python train.py --encoder_dropout=0.1 --encoder_inner_norm=false --encoder_experts_per_token=2 --encoder_subsampling=4 --encoder_width=256 --decoder_norm="layernorm" --decoder_activation="gelu_tanh" --decoder_head_dim=48 --decoder_qk_norm=true --decoder_cross_attention_every=1 --decoder_tie_embeddings=false --lr=0.0015
Rows from expert 7 of block 2 of the audio encoder, named by matrix and row number. Rows with one number belong to one neuron. Each number is 128 + 32 x the weight over its row's rms, rounded and kept within 0 to 255. All counts start at 0. Numbers have three digits each. After the name is the row's rms in percent of the matrix's.
# up: expert up (encoder.blocks.2.mlp.up, 8x256x256), inputs 86-171
# down: expert down (encoder.blocks.2.mlp.down, 8x256x256, transposed), outputs 86-171
up.29 104:165141212145132159068127071156063126108161135162151131112139079131099184096217097182129190102143155167139211131146117145094128048089101122172161122104087097135108104122196098100105110174075080108126139125127092163102109074174139079117123095107150118159123132
down.29 102:075152184152074180134059088198129155110160201153092149165146144147123107075138142143117085055137149147148141068148174145103157135101107089127122095121114122072177166167156091187106060098116117092103119155161050131126139102136128072177137117124135174125115168
up.30 138:161144151138085095135119087124209088124136092118071130146145159148163201122161148150142103136114072099104144160090185140127105084153158163115113099175154156101088098127131093094118118116148149154130106138139131166096111066094134126123100106131101110096161117
down.30 132:164143179118144127126158098170119135059128119153138157124110104107109133184146090066158119097072176168111068145144086082157142144184081129138143190163145137141130194190106183171169131172155079151127094155083124075149192112098110163167162132160150165083122110
up.31 097:118172114136107111022109146123108072082132091151072126099144128132193116156106173147117109069114100132137093082197171119191138114124148142133131132157104067105154093171088180132130085132101108143157126132129117101169160097087158095169156130152206132086146174
down.31 096:083097151085185133171113160165162155168174114128126149073105171137138151093091161125117136125112118079108038147148131145097125218128084114149072118125135151169099168150081126091070109161096112107155130093084195111175138184116169163069122123175091120186092092
up.32 088:134120131146086107129109042120149130131150131130060125080093103158090157183146193114106123121166119135100184128081090134104198073169098098136162160103126141166194116143129139149110139142098147072111129085147163104139109128154139108076136170104135126157171080
down.32 098:157091146110145120198150126130120104141084092122183149116049157152102135152144190139121132113052128070084139140090103120111138151168145127141140093141113098157085127132110101095107112158175147078096164134112132123105163146151132082142147129133170171095135161
up.33 085:152155135124086150063076089109157150179149175132101147170070122123118134110122169152116131104129109129096126116116121172133141158087104097086071172055086088061101074104157131121136129118173127146169106087167114120059112128152098128126162066198168118165100119
down.33 093:171128134162100112158197105114164126099150172103138121115141154152130138111119126127116158138120083136143173103170078192129116146150138135161142119134130103084160102117113136113074105129127130117139163118153092119115030167137112201097125131129176159197162061
up.34 083:107091057150147174075086125131106109168104115151137167087136115118085099121173099121115170105088144047107137114153102128138117142084169144166089126096109072149135096090131134184137123128061177167151138119124122129091141146189145168190131141061103070108111172
down.34 097:148141078127115112175139180079132184134184143140065111102131159163118110077125136127139091115138118098127144150151110124138176095165099144218119109094088109148140095115190115090158107114119138170178085121124165117087022109123071121120084190110090102160169182
up.35 115:133138182072103126095160100104076124118176125172151141121079096158112120108148119145154083090117121102138162106117145128107132128108089196125073149104148150124220128074121115151159121202067140123128138116111124088125111134131119090098175107187088169111142115
down.35 111:112126117112127199137132055131156139148092140169114069073126168156114126144130138128067152118106114131120132132125129089133124108172141137154093169133093112171110086104128103102187100137147169110131101107149088100118099074102132143075159113084132119118090116
up.36 113:132121154164124142150074107105160102138162110122148104169143153154145187098114131120131120072066044107109146122078156117116146209169171168140116107157159162104159132127110064096116168120151179053082119131143120145096099145103138128093086111087138169104145093
down.36 108:165195200155126111105137101141107137105139127147137144112115082101115104209181075103159102118180127117067103099161110131099107101175111098119111136174113147127163179168063164094212148142123051154130130089093117079128161089126084135148124146115142181069123128
up.37 086:137159115079070103081109109079074127131080109086155116140118153116152145154102095134086142118149201093127110129112143122124143101101099093103113136135154059113178156145004159139158143175071113100163121139095154143148115180164085098142099135105120131132119134
down.37 089:126148114170148101155184208093087160121126133140255129091092139183072131108142117088052123162120142184174144106149109115126080103158144162135171130105135101142113101172122110117153104095079128192115182077142150148130092123166113083112150110151146111175155158
up.38 110:136115123115167148116095157110141151128103111118126138163157136155138148150128158149117134062132089101119115126172186079127131046180112095150111124124168123114111034135128158152092116139116162184127099078141181113101129108143164149094108142099154088116153105
down.38 114:088132073072178158109117148113099161130111112114169112134125125165130136182111133151116152135098149173136065150234053070087121165129141127154185117147147182115118160181107104167158125096175119138176135099075107102165208107150102195124128144103179098139115171
up.39 129:127140082160146137138151115105146114125105092104131114139123117074146133120114167130116076161072131113158183170091144199115130118079175115080125147147118106059085130132074135173117157135128048075171114116151141162149128102137153139095116127126120079220090178
down.39 135:063129093167098101152132077125148104134150085143146076151140080153164107072135131212130130112109076138159134185120183110110112099077123168102084114089125179189120121134091099114142117116146148139086137163122121123127111156097071166136128180128123170167199089
up.40 091:088141105178097111116121097171081191104116123129122190132147145071207163179128113148114077127154066118177189125109132165142142092094151104078147130137119098090105141122102148152105138112103029169144142091132080134098140112120099129124177146142151107145112171
down.40 089:076100140138135113134131120169233090117146119091089094150086128108120144151150151181120114105095086103156163126097120058132104106083131145113140118133108111117044158072124084117120142155148182146097110170116140135121070136100123111113104137122144138149198124
up.41 093:130139121139090174098160116136122158119120166177107057131082116156125149089163134140087087145100159144115162124150138127095133125101096123133142111085186081112098151076126149084116154125113137182188062167085110126098089095128123099111127047150154145118154118
down.41 092:106135156135130142171158192134174187109109202136119130123120165162125113132156167088085142098173116107149144103159142179138148097150144101185104109115120143126133092096136096180086128116147111093161126093109146121153159215082090176133105147127124106166108118
up.42 114:141079117133140121139142085146152108131143086130119123124136170144200146100128149178168091144085109113072166102086144095167125137128159166166088066139144132141120112149158113123124168076140150078090098156168156191061102134096102222098140080030197148098158142
down.42 103:141113200123145129111101141149106150138142095086066103134122060090091169152101121135171143095117169186091117143146137126086072105118150121110142197170119148129127171155089109104192139139165059126138116165144139117144157197136095106192154164111143158134111156
up.43 090:162068114105173124150094114168124147096077151119145112114078104103059148135138128085148144132122128133135116065105083155133046115088134085130212124018114075085138104118175214153127142127072109153122192096130150138140082117136135097167113131142164153119088153
down.43 095:137166106134099107113136175081067199148146144118169129155104170182152144162130105170099113054124082152205070062132114165164144109159133105119104088132120068138105099113141121122164114168150120163119123112171156144096098125088163094103088104160169181135129184
up.44 092:150153145169124125119071162103146126145060104154143078188065076165173118124091125110097196107152111099073094142130099106119128164181131108179115090150112075147113113161104181173122091085157123101160063072070133140122170141139161099098106166104114085143093145
down.44 094:112122147127099137145138147078102065111139122129162179133140089138135068043145106183160126128175142147137119106125188051142159128156051096179152154103145097096178134156100156153129159152152107083116156125127164156168133132066065152149114109137178170156168122
up.45 089:116153101172135169094077144105160177096131120113215142148098135173143114096143103119109113114123126097067157090124120068159108072101101161129110114129140114128097084090112117196121162104142109149117076118164163131133140171176127163049108086174189152063119172
down.45 098:101090148081157123119153182104149170174165145151181144177122142111141073137152094166091153182062144215106131112086083164111125141186159116120117189093127049072119104095143124088107116121159124123082101099097118201165061073115130131135202154090099131148169147
up.46 103:123068157136147152102089045120159139049137127109106142155171104175125159155116116127143115152076145143066053095099095094142136100138116148175139124166118164153142095075066092170120172108201124092075119140158141159119153091131140148129110182119080103129163151
down.46 104:236122142158196091143159137165107127060162158119145178166065141069071137200141072119121095151134218163091047128117159104122121169102091079093140116107160075133130162089072191162164134090153152080106150097115095094180175101092120092159135146134133196137094095
up.47 093:151152132104149106145077105210160118092116117154136133144144161149131139155148067117154142148092099115117123094157138086088085178127054122160106150100148132169107094164136094136131155127162135114093166129089159088141159165143145062175143129142170154172094167
down.47 082:119094129129145176141135108154162103135142183175145105098142115125168142119116033118111117135114182162156088138167112162148144076143108044127099152152116121157145143121143146120125132112156101113129182109194175148056131089164128104130149164134131103066104159
up.48 096:125136198110117129068124115169071080164189155176072145152134068148119139087141135195166143131143145145153183144080148123078108115086120176106111116122149120118246125105145098097128078113065151104086093122138085099097122111108134143083132141205132141118132116
down.48 098:097151163153119145132118098183110119113157184161140118113102118127075116123144127095139195121124092136068113119111126143136115131168096120168103143142098197152119110132167155100095107171102110134124095122146131120169089144106085089104129086116142177098141147
up.49 098:171134132129172163089146131149093130154162131157135140159130125153189133123093207167129156100113125191174147148167134115139172102115106183210161116079135112120180167139137099114070141110150106053141091122153088156093166103117118199081147167093129136117133097
down.49 090:172064168096141117107183136130146117156108182113114120123174093132124092138139124125114186102124163192160104101161125138120134115070141122163142128128090158150146165214174176154113101093066134125122160130105105104115192170086140080113091125171143147113087146
up.50 091:116202147178101147121127180087111080157125116130109081115122137159161114124066201145157118081085100125112109109080194107146191146152159187134127150109069133153157086098153121123103121113138126102137073123134093156142094076150163121095108156072170129157092088
down.50 095:097077119104101133077164078131074187108170140135168150093090068123173127118116095169202133122115169173110095138132108100159123137104076151130158133133117134187159126204139154129153117126106149132154145106071169104137140105142133142044095119099122173089127129
up.51 108:151145091141108172091084141136148139132136165029178128149088161137144129147121113157126138175157117149102127101115061187119190132134108125104121118125123055113103099040110094133154123154117158083155118070150094153112153106135163111127154080108143110117150128
down.51 098:107163081166151104127148162101166132124100073140143141149156167137165129082131114090082074128093094075167159144088143130151085080183171095157121113129148088111158156097073105097106140130132114152140194099134108170174082111191194177094101172145115104130152135
up.52 087:128106140181135104084058130139131116146169154084143144160153085096112151177132103147137130123098142050121103142142166150129154136148126179064146107104183113123149118128158149179102207148037204133146151148150113111094162165178167144113122181121150104157168143
down.52 093:146113092090085127128152169129121082125064072087170134140146210080177095134125102112079140152177182168098087094114120185110112156136084114134070145105151073101113090085150098102107087114210100157139123114134160142105102163099097113159130139143118110161119160
up.53 084:110114111134129179091115054086155077078153086129158178160126105097130131186166119146103170104153151112037113129177126106196125110147109108135106163185057109144117110109122138154158154142160167090094143141148122099158152121143134115110138157090138167145087173
down.53 083:155171122166056121087142197143128145119119128112093098090139138066151209125119078109176111146151160149155082151167079096171128113154059114130116135115131141158146216086109096107181059056154145078173070135169095135120127064135147149146156121127133090116137149
up.54 097:169112094190100155167173104101117147134130168131149126100092148049121208089147080147140134167131145172134070119134094128134136123067108058125137152127216109125130127088091184113160127134096109164167178087194120145191138167139144122107103126141132133095114091
down.54 097:133137092118131108111125205136203168172144127121130101138135130108135148156147174126126157125115100111155144118125102113132161099089139186187094116158145083120065076130112122197065176181113123130134028122072123157162118152113215176126144185134106058169127102
up.55 118:114149123131178116147100115141118134131133134180047118123147150117148091189167080165163104109169131072147158152149139112104127135123110134117135182098154094111138115149091144107134164160072109122188118099187109141132147103121179106165081112122188090122145086
down.55 112:074090045089096110131111165088131106123105194086166149126127175179082123163148139138031138170114132146111127048113093191117130101122130200141103082130107040132081142100184133107134153154105127135126116119165187104121114128160132117117137142112112084201101153
up.56 093:158132096201145090147194133162152151154088165139124129108116100135188124155137093109190089158114183092121142108153087101146055129087127164120156145140113085152181172134178174125160080074185096105159167108145182172128103095101153113132115159143152141168136165
down.56 094:116105125129102158119143109148170044094205091155173113074160157149123125087115102144156148172100159151148102134077167174086207186149123122146134143111091130170117184099147134140068123090133077123118126134191173159152133176137130144081118135098053183114115135
up.57 090:123115073140171150118132139171073120159121106161141086145147125124128112135165145116202173106106167141157138181121124098124161154095071083080141155070144094052168106157119152110121118195123110100119083155101119180135146081137125169160110102202161091141186111
down.57 087:126129092085150196113229116203168152121089157093182149113192119131163117104101117159089108178108122168135083082152114140123086123111159117127086126142087103153132137149146146139116135098103170095114154053146136133109128144143103119102101164101095121138099168
up.58 091:145126147141126137126158099158108126099142155154119100118114154111140190127177147159141125135130167128088175112097150076119129086150080119111138203091183118114093103094076122115120174126084125101127062141139090089068186123128126066132166112146135137164154117
down.58 088:134157121146118058072101157138069159119104128125161146088167159131121115189168087141098074153081077140164102109070101134176082176105113108149190185086074095102112122127173132116160091110137138063129096064130107156170097108175103099089106191058155068161143122
up.59 083:149143131132144123059119148187092163124051088152093190127132132162103118075109125180093129139162142186148210150143149140120165086100087099127155113085191119126166153139137089155132109105115086157119155102180096142086128126133138168116148103142120085118139079
down.59 088:170060093095083156149159122120141096153117142070086139093100198121155134072117110098134050133128153150094089137121092155108102119090147135154154164111089132138028126084119134129127102143112167142120117154137142125128114114071110113137089098149134152130108135
up.60 090:181140174159143159060098078148188081102148158119164056193095103134112140093128133131130118076155114079063092140110107096155141067124110155110118119154103137092130122050153138158138135136134181118151144075149099127096090138164120111165186093180089152136134081
down.60 094:138094201097099202178126114118116139080157108116156165111120098110129107157139099094122115123101119102093093095149153157175169117147108113188127152116098074141113046113102162098092088067123099105165119189131160113114164118130118110097107071079106167121101144
up.61 114:142125162129077133075142144179108141147163163155090167125107086068099151181125188115144085131088117112112147141121110172107188105090074083129163129141128104147127083132118083106171123206106131098137168150142066151177138066132141112127168125144147077083099132
down.61 114:035159126099163107126134117114184129187211167171130111135137162176110176117117181189104156094151054117155176090149183155189139151119091146153131139150082129200124079157117090121165065117083155085067115098114170080151067156083102111082121158143112098159091116
up.62 092:119125111042138171069162124121064113124125106120091150129152098103145117134113116149111167102131192114114165190104154142149154074112140113162103067112164129105176106100120134135142128171098142162177110107159172117161154121121146143120126132174163080113138087
down.62 100:107124111084132154146096145112114149153083139055140154111125144121065136201158097209070172147102177176080108125160098157117108141116126132141072144163078119089109158167134115147102141106112103165152141076140101092138172128156150142148166099146102109164091160
up.63 104:244113196137123129109118112191047097127109114152112153138140086154167145145161147154187139113088152109102161092119144113099129117102132140173175178153171187106187143143180143133128163158143147135081098111095109150076110095100144176162071168125153136120127133
down.63 103:117142137105149132096145164109140157113133146140127142106091097174126069168178092118128207124157149168161146120133125174116175128073135148081107120148128092077097141215107103110142067102095106120154095133147150164138171139193105101137105113104125137084070153